config = dict(
    arch='unet',
    model='image deblurring model',
    dataset='drawn branching plants',
    train_examples=72500,
    image_size=32,
    crop_scale_min=1,
    horizontal_flip=False,
    color_jitter=0.2,
    task='deblurring',
    loss='l1',
    norm='layernorm',
    activation='silu',
    widths=[96, 192, 384],
    blocks_per_level=1,
    block='basic',
    dropout=0.05,
    attention=False,
    upsampling='nearest_conv',
    init='kaiming_normal',
    residual_init='zero_last',
    optimizer='soap',
    beta2=0.99,
    lr=0.0034,
    beta1=0.95,
    shampoo_beta=0.99,
    eps=1e-08,
    precondition_frequency=10,
    max_precond_dim=1536,
    merge_dims=False,
    one_sided=False,
    adamw_lr_other_params=0.0016,
    grad_clip=1.0,
    ema_decay=0.995,
    steps=4200,
    batch_size=64,
    epochs=3.7,
    lr_schedule='cosine_restarts',
    final_lr_fraction=0.05,
    warmup_steps=420,
    weight_decay=0.07,
    adamw_weight_decay_other_params=0.05,
)
Rows from block 3 of a small image deblurring model, named by matrix and row number. Rows with one number belong to one channel. Each number is 128 + 24 x the weight over its row's rms, rounded and kept within 0 to 255. All counts start at 0. Numbers have three digits each.
After each channel's rows are labels from the 100 images, of 14976, where the channel reaches its highest value: "lies over" is the class under the peak. Only what is clearly more common there than usual is listed. The data: drawn branching plants.
# convs0: first 3x3 conv (model.mid.1.convs.0.weight, 384x384x3x3, each kernel summed), inputs 192-383
# convs1: second 3x3 conv (model.mid.1.convs.1.weight, 384x384x3x3, transposed, each kernel summed), outputs 192-383

convs0.5:090147142124165085160124179123097106173101098122117126142124130133139116111138136142199161126153100155154144152176090121103126142101112164127176134128126136079132153110098136140141113147123139096144139114095145133163106129129138146148151166118159185091127156031131140148114173126117104113101119113123131123098129143107120137143108102145121141112142100124136131143103166141126115092098143168098132145180115108120143106106112151111096133138100086160137172082153104124101141168127120117144137147125143160107134117150108146142127130124089136120149129151142136113170142132111177092
convs1.5:086161160151121150143131088103111149094122130135130139139097165118121094124106182151098096138085159123110183151100088133146115133139145134119155113129126145136147162133144123150153157122146089162108154144138123115126109154139128105112122135118118140148118115126150107077181058131147112121119134178136143115134140161120105145079139118133163122122094191124108144095147155113169135147161119064121173139101156130126116124161129115113120051090131117104115096152155116161136087099142164156141112168124110113119088136146116132185120087136131144110141125110144157142130113115100110149
lies over: sky

convs0.46:083103115121160185119123151164134121148108147122096145138135093155132108118154123131134183111086081153124172101126142126121117122128089102118107095172148099149112145126111139144149169121118136135187125149109133101114101107104132146067116139112145105131112122065113137141133150147108168113120137110143145139152146130135147119159172071110136090155106124151135134113128130086147149111167139097090158115141173124086085145109155148119120160142102121137133127122146075183135115149131150142099114127111144109141129141198103173120146113109144109112140167147162184163115114106081144124
convs1.46:116164087091101106133133111135153119120151103111155097125110157197119133154141165124120079148093139139098108164143116112135165147091163137155160169114115135112153115117145124129133092090114121106147148137091140163144112141140160095196136090164103115145131156170142146128125126130128156150123138116142125111120106147136110106106120167112127149127127134100164128101143203120121152137072131123139143142121119125125101151134118117103108111131115100150151146110157151101132100107098163110141113141143152147132101161097142131130118106110146141111118172116143122109164166121128099154
lies over: wood

convs0.85:129100180160083115129120220123123111130116144179122081101148096114098123107121112137101093123173125182121178122123073098103108117085116129100079100106110112106134093144174123142118119123153124140121118129123150151153154105103104114145122174089128119085122102045178146093108139142075130135144148125104123111100109090110125067131124135108154146110124105104138114115117143099140149104128132144144126118162166080131137125141134127138123123090192139147130120155135104151114099135146119126151127161156104139134108098135112136117118125107120176120131143098154147129118113139152147075
convs1.85:082097126137159120159142077126141131123128130076136172160095121154169135114141154135144123142121112117124123172109171147161128140137151176107146107107096129138106139105125133132113144122162106137179136125133135101135116156130168187170131110147107140205145139159102159144185073129161147118132115138120118105159147133131147116171121155127074105114104123088148168131121150184133134152126087077108143169154141131114102102108127133120181107170095124153091111121117148113147139141146138110100154127082145082125135168151130151157122150108102094189123120149125115101114144135121163137
lies over: sky

convs0.55:106101122111130090076192117148162111138160135135100155107102110093137135139077144093118108124099131132159132139125151148087107083116091128115109129105133114140103147100141140086125126096171147132113072108162146127137106069150138114115119099121179115182133117133131123097132105103079077104077134118157104123113130101107099126154122153154082110098108153115143118095089108117119121101095126113122135153134114090133090155167122144143121139158160128105126126113119119154119128137122118156126179116162100148123136132105124121101142103130127160159119094146124128108138148120128083133
convs1.55:135153165110132097081141126125075133118125131112127137119129128133151108122121091133134156130162121136143094113121093139137117115118178147096138131103148122171142123163096072144148132153083132113156149122112145084147125163038125139102132130136134133074131125167120123158159158134130121098155157131135128103130119130118116120087136091141141128135113083199111102137123110138160142128116142153112091081132071117139163147124107187132135133193134137126145103155112127120122145126155120104102124116122151165100117147110168117124136156152132133120148150113118113139131141125134132111
lies over: foliage

convs0.1:146141104130150133097174125140133120095140103156138150147119129170120135121134124109189167108138099180155160131168127127122104175128115191113119127122156146132079125090160108116160134107118096126194084151164087132118163133122166194110111142140153108147125129113136125097101096079136154149133104111112087139115072140090089128118147118103124139084119192128123118152107113057149107149138131146151124130134136124098148112108123107131114103118124113151107095126112112154156101173121152148107128122127185144107110137093134151146151144129116139128118113169116119174102118099171155098
convs1.1:149124152130172162101125102115152130119129145098114140106138092108120172151112154160121107120099140111108092111168134116136114072095113088145132141129142132117151129141098120160123124105123151126117117141092136126096166165122057123139144108129115129121132111117117151116126161130118126124138157127125131152100156113126129149087139104101178153122133127172158141131126167215100146128108161140101095178129110134116150152188096138143142114153128091138123173067130143173122144101119153142153101126140125106130141153147098132103134128139114132119126148074103173050113124196084137135
lies over: wood

convs0.86:135093112090123100106123155150140091128150104140142105106128095106090128113126127108087133172136162137116121115111097087104110092100134090109072100106142114155110126141135135183111112138152121092123148109137117143139112129114149115193121082102133073104128147143117148107121143104099113112153128140108125114159091135102147128133148114106154130120129119123159132119144172162133100123138110134124146080127136135130113159157131154123116124090189138072084106156188168140084122148125167138141066106134101098113144093108139088146118131111114133112122111092120157124140132142106116156
convs1.86:119132116156150187123143082131080170144104147156147151143123161103108112111154164137189125096122092135150162120077156134087159095111140175144154160106103140126160093130176125143124099094119116129118123103127163123104122135136130112168165150097063135139112122096143156132153147125147085104117120128121124123133118136128096168143148165154129137138133156139119126117158067121098133091078151098176141141090127108143107109132159120122145152169123139150123130111162092115134136155094083137134178155137126132157137157174116141086115139130141132196179146139128102137127158117153136126
lies over: sky

convs0.245:160119147086119115138124175123151057124136153135142167145133100098065125150106109105096102094142123143135075104130163101175136115127122114097161105118146159109128138110148171127114148141150144139127143122135136193110164132123144112127118114136152182114110102165105153155085142137146102135129113133159150167109147109109137158163103166154092125153160105119114152141124098158151110126121156103125094147124098122155117096119128158134115116115127136090130135091090083108133171095167121148135127126121141083129118120134154157141123116096105176113127089111135134124132104121139140181
convs1.245:120153178149109149159143118118145155091151142116087118136161103158160132067117116120113097170109116123125175135088093158137148138139108117135107130165113139146129118144148114094111140128088150139114138144147124133122097124117126142157121142153103133134133166134132134110068109115115145085163107102102115104140123164133132114125114123079076089069099138113146104120154163114124097107103114149121143117099188127126149118123137101136171171123170129157116158149133169143115089127109106141145144158153115155150144124149090122125153127122166148173108112146143136102136168140107088134
lies over: sky

convs0.39:195140137103080124138150125135118145109148146115109102123128120126144134110089127126107109124116139081110092119141157162110134148123138120106135129104131115196119116165171125096151120094153111116132115114110122100132124134159131098124104157185106101111145100207121111184138096152111250128110120115113112103058144088140183129078105155147134145073121089114138146128078101170120142128123075133134142120145088120156137116132106109130133113097109123122109106157142132127141124162137136121148111143146138147115090100094147105135153114134122120140131114115111112135155111114117141174
convs1.39:130159114146146120129145100105124130152144130131086138108131146125150129132128164084066108110098113131101178095113080093175139133097117157105127151173069122130163132117105102162138127124113112096118144134115143108091144122139100141147127140155150116131117121166120122117117163118155140128116141141134166078121101121145122138171069123137145148165095080076110106095145123081166132164170111124135127145128150123142085083144135089153127092124153127127181060144143113080103137154144080184139139107104142126105103156122159127180157116112174110109138123164162135128115133128125160093
lies over: sky

convs0.63:116116119149159126142153134124139122127145067162128104144151127059079133115131098144127138173144139146127135164107136114143141124132214141148111170118160140148139144110186093145177128133089113138147115096102101135129090150158143188123156135110120135162162126099128091151131126132130091147092125149125138098111086105149140128124126071131122103128116118186088120151133122132119144125117136149106117113099105112178125118111146136132118151144109111123150133133153109170081124113132130080113129170121161100133145148129136127078126142098141142164153116138131134149109136124112138143
convs1.63:139104125121189108164127142138135157147081144135116123120153088141154120103110155114143112122155106109147128113138136122146138146118107135131129140138129095079118114105115161137134148113144134127123116147109123164123121100135129101155134106175143154130128136096125162151118103134106164123124137105077141145094151108119156138155158144100154165151135096129153126108144110150118125100146136082173115182112151118108111128124149093160125107145089169094121124138187135118099114091149111164079145134095163152118130107119113152164122140155108151107135132158120136126162126138117107118
lies over: foliage

convs0.220:128116154092124119129098162103083154091131139130126149142108108136150125155158108129176136106101090117130113136174135114135145115126090131123167154120092119112145097129115140144122135132101066174125121144144125128102156112102135137117128132122135125128077119091109144120136138093134124122116146151077141101185140195178118120140142119126130134155162141132150075113103138149112117116129129134082118134111151115081133109104100108128125115184102119135164131103166092127110118106096147143134076131093153114108089144198085114103146139128177128092091121125112106129133143161093124116
convs1.220:133089127130148138143144084085107127134138120123150169159092131152101135123132195106137187125130110158117120144079162093113138097114139181132138115136095136120158147124079096128124112109123142118108120143124113140087095116116155128194140084146104161168155125152142113134088127123133187121082165125097121118135138138122152142106167158154117102119123141118148139121144174098101122137107151121123123132142138127146129138128095100088110170149163106120122129130106107104114136132151174121120125129145087108127130153120135120141116166156123109166086171150143150181142123116112139133
lies over: wood

convs0.42:114122128154149109110123129109173132119159141105155164143129171080130092158147130154127131141103162072131111113129133125139170114144088119119106129153108131164175098144102141166135104127097149155139126140135139112131138145076123108127118137152126076131108135096117176135108136119089142151173138143117138164101184124149096139133107120139121190144113151156124114098142110098105134130114156132104140107089115162137158162130141172130094100135130138159093153109159137150099110116141129128133141118178123129114138161108145108147174138132151151135130095126113116139105116158112140116
convs1.42:143126139140117141164139140137141134128127145088138179134109140151096124120138135134125144141119112138124186127123118099174131137147109107137124138102101168167128127147108108148148107129129099149157127165138145085139107090111140111147143134123129069106125118103138120145140110156161105116100097086124134076134110162109140131101140169150127127141186098126159133116121131149147148076137133136132102133168142169114116077167155068139176083123111146102162153130169108136155116155113077149092144190133116116151159133130081118112177112144146131125103143126129080160083146132155135159
lies over: wood

convs0.335:092137128144154106147128128132120113122128150148099094160126100161152115116131128105108146142142115155124162160106118130202108128174083120131115120080126131098156159131143110173126105135116141130084119145153112138109156105078146131117134126100127084137135140073126109112100170135110123145187096127092117140148136141142130122106102110082137076122126119126128156197150099137118141140166142135165160131097110136128121093130134105125144142124105136077152113108144092139134121125118167126120183142147132112153124091135101156160126151131130161113120117107131125078136137079121142147
convs1.335:159095130157098136111133142140134123128137112132140109153139131130099144165151167086133109146091133148128101131166138119127119080183160109137125099126143124134099150116143123106107169134142128128135133156159109161128115104147127124156050134176102112150137147114138140101153115110106159170115129149120155143181102172143139128119080125117131096098111147114131144130160111107155125109146113080133132153114139112147105160142143137119133095080175147101142159133133105119085125096151154120139073133114116078159134125139163139114105111135157103101167112123172138130136138158108169139
lies over: sky

convs0.172:097076120106169126129118144125172148147138127134145139115120156154139140159150032120145132116145128160165129165124123117095119116181120159129156153134149092141147120123146121115141120175146149114116125093126156077154134139138127128086120145153216114144136112140137150150156154122164087143106143143106101118127137150137109125137140124136159116146139168099065113124135133118128156037120131137161166160120105037120145121121127141111033158165140131155125132118159118120129160131119127116143149143103142109088118114154107142126129136129102131192145138141157127092128159149127119121
convs1.172:138126118111150162122133136151121136108073171116098111086132118088105112134136129148140151179126116116109129139111144118123125110099147117115075102135100168153107146070105125130132116088133102135155126113167120136130112094139140163125124138133153134178134131123132152072145090159125153131153132119113168124137153140131131131137111153179116148110117113102128158105094129160107123134147133127108113074123099123125104101141115144160118110079174126156102115121090128127155153126101142125118146172129146130131117153124154140175144144161141167156085070168089156148134104136135133089
lies over: wood

convs0.186:111119122094145134097117105103121117121181151118080112135109095116152137124101095106109094119107172140129125175111088130132107131147135135110106097183089138091111101103134103157125155147130120126151104136131153107129131083137149142088132097143129154138159200148116139175077142161087128137108106155126150095143132094118125151123142150135099141119146134125137100159138183175135108112089122113078145142076129094144083127130160121117125139167125142155163122129138149133124135137162139106144159092116101113097131119116144160114125115128109149145132128134118142105139116139112138129
convs1.186:126118106149099122115148117132111075138154135161119156112144111125125137133117118117186136123111148094133140123117160117131137123121127129099139101114172117177175114103123169149137111125116116123129099118094122135131152215129111098145131161169108148087130148122127105111139162079138165107154125154160121151133149120109103108097129167132124162147125139109114140107151118079108147143146120124126126161125110088113150147106090129118097128049102103116143107100101101143125131101111097104127099155140159155162075115124142129141139149125170142128121145106131139144121103167124123133
lies over: foliage

convs0.175:144127124132159156114114133113080092147103092129153109095139117125103135107104147183111135160121153164101098114100140115123096118094140131162115145112154125120102125113103143158131152109144150127161166156119125135101119125120124100114099134130128141134147129133134129116111173125106163124119105140094096139122124145126113155148148147084165123198106153117181153094129154158136119130121137109165131157132161106149097147133149149146107140104103159172110120075122109147104120108167136134114139151184136091104165132119134128154140134129151181112122146074170165113152112158166126149
convs1.175:125121136133155110156159132096168175124148097146106149154105121136128113146152163127144097109132164107120150132114147113107106185154127094144106132160109167151177154148145119142143134149109130137146129140121084130107141149106180128147119150068146103161144125097119135165114073122143082130134144151142190159094096124150144150103114122164149158149104110152085076149127067156101114125132107163119142178147157116088126100107085145108163132146161121111136093145109158157118150101143150120123130134129118120135135159179124122135130131115088080159195132116132105148131108122105120177
lies over: foliage

convs0.120:143143142131163120098096106085139089096142088177131096153134072142149123111138143120133150123123118135136130110135166165106113180137149129111143106151138168162113125145111135132129076097142145163126164103143090164135117146153152170127101118108149126115166118150165146135084103087159108128129089127093134145146103108108174098148119104097202133118075172110093149124166127148107121121151151145082150186096151159120147118140084102152117103115113159145143112093124113144143119125098153126150130134122090131117118137140136143143132125167134163161131131130109142109173124103135132110
convs1.120:138154133144133132149170097152131129137143136134132124115160131083102161119107132123121166166137112104117111119155128120125164128114087139156150155143116099120116085117118135121120219141075101116095105156148125090099125110143104131107137150147123134148077148125086128169143133142094073153160149123142146152119116098102083126089120086127101153141164103165127064096115114117152140147096084111159105095112141133109152121142160131121144122173131072133103112141132131184087119096136118149100172132104180106146130062110112161110144146163129099086154109141153122105095073127121127131
lies over: foliage

convs0.264:144092107082160153125131088145102114125125135066086108117140137142115100160112079148119088095120096130114113122096089114139143121131101120108137120122117107067135087127132136112120156123158140157113126133066143127101120105163120153147140143121105172119096175073119134157125154138105146101178155152108113126173109163110128115151143088145091158146118112154147125107117186135145177136109172122154164145143154088175090116120135108103121127124095107132103150130161100117114107156098121103132148134178101139087176137135105109100104130101105128083158150094109122148122118142107109130
convs1.264:106124134156099110199160185137136055154164125128155133157133100149143180108107128110159126098137129125151120111170120134154092107125095143173116099152140163168105124142085138114143127125138152106102168113129099143143111145114146147116108133158147075141128116190102129112114124119186115116129092121157127119106107114127139101128132139131168151075138132112094118139142080108109091109133095134121125124150158151111160101105170150119096126152148141098131110086118139129127110110202123116140147119148161149135152093149122134142079115129178157115144121127155074158123139098165138119
lies over: foliage

convs0.331:178161114158180141099129072114106134138118136091114113145137149114154129117113131145100078150105119101136139147102136119136109098077180099126062148127156112153147116132097093165122133117143102104121108127150107102142147155141134117118129110123142144147126119155167105121121103117142131121179126121087114077124070089153116152073098145088084139075152154107122118119162126142114154126182101144119123152177101101152124160134126124075156135141128104115125126113118150120137136129152156126168144105125185144144092111069147129135124135157170103097131094147133131100132091097110137128
convs1.331:130109115108148117115139141138168166118124138117129151127113096171143128128133099105101187120088126145115073083105128137128111112119140106118121127140132182099112092116147119115156113136118155116174149106109148144098110102101111141130131131088135091102130115081083141120124164145105104144117135107145102150118089145132164143160132133138115149147158100131152092148143116142183146129149147165122157132134149115146104130108134129177129176117125135132147122112143168152143136130102137161089141105162115180115084128108099133101121190172092108108117138107119142153138154179149127101
lies over: sky

convs0.167:124163148117119078134138103129162109137121112131126153165123154096128129137122121167153143112103168187131120108121152128107105127166117152136131112116120111093111145134133103120104097117130123122072145150138154146133095117098137124104174107113127133114147101158139137146137152094154163188118112156116132094081135133073132134136141189112103112164140105117124178117119125152114155130132153122161101098160122124101097145103087145146144132102161111139132107142099107132119133078127127123153096082113140145156138113056138127160113137135099135168157124104108143122137126097171140137
convs1.167:164127155089140147130161136148089177098123099127145129085118116136137170077123105110078106144136137102117149133094105126119134116113140086158144175147160168115146120125119126152139191136125101121184127097123111108107129138122119147124093112137157147138108138130136131128132155170157084073109125134106139121144120118127120166129119144128122151125137152150115153126150161093150165134149140092156119134125149165111148137153122157123126124128098079154135159122112160131121152127149120118103108114120104100152126107180137135129149108103128138138071150137158123122111137120123140127
lies over: foliage

convs0.270:110121146152136120117154129110164142149144125122126111139132124109155141130109101143149138131122097114123120143121118157151121112147108135148130114148108178131141109121115125137108114118085156107078129108150106122135117158155123159177126143124124156112137084047178109196175106163142136140119132151149146138134174102168096124136097205139100156141124125137093121103164082143141131117152111142203143131167129129110171125116091122087136123143160104177137118119152111107119130111128095109128162122144085153133185132081045123135134119153146146106127119153151139156142141142112113122
convs1.270:134141176116128121186091115129139110074086127126134152126172132128088139099160137084093121155140119140150135110150083136120122138158139178124083123148129161106164119109106195140099195193112119131094124137108068110151123138154127111111155135124142119146187184143141141117136124115173151115127120104132130149107120157133150085130121087100135090128125144068124160110157131108122114135159137112080126168102133130179134132102109162116109115115102083127120091105167122119130143081155144139129103133103137127152113146159115122121140105106125107100074109116113095117132100104139118103
lies over: sky

convs0.209:120113178089171147137141123115158140113154090127125133150148118152117124170108072146138158125111128113124117163131133141105114162150110152139139057104148139080167166150120120137152079092126143119128118106113126133157098147166075148114110147138110129129115109149157142114129112099117114142136090090139134153115127163109116151116131082133114113123157116182122154138152128162118088108182139087084129147108128125116105146126127143176157126127137153148095117132138120111110119094135126099090133144178109113111130134147121117118139111129134130168155121111158108146115089142090083099
convs1.209:168111146124069158091106122113127150131129071112130133141154117092118096104111168114151134126101154106151124149138121122129093100132119084094143202149150119168112085124153142118124142139119132123149143109100112116118134082071177106169164155131152166123085148154143087077125147159122139096122149178093142162126146134132159125125116135084130143116137148112109146112095113113177180139117135109106127119139098145133125130161125145124105147105117112149129107141094109117152173146130147148151130133148143105127158104145114155064101116080172104121137123140116147095130113126139148176
lies over: foliage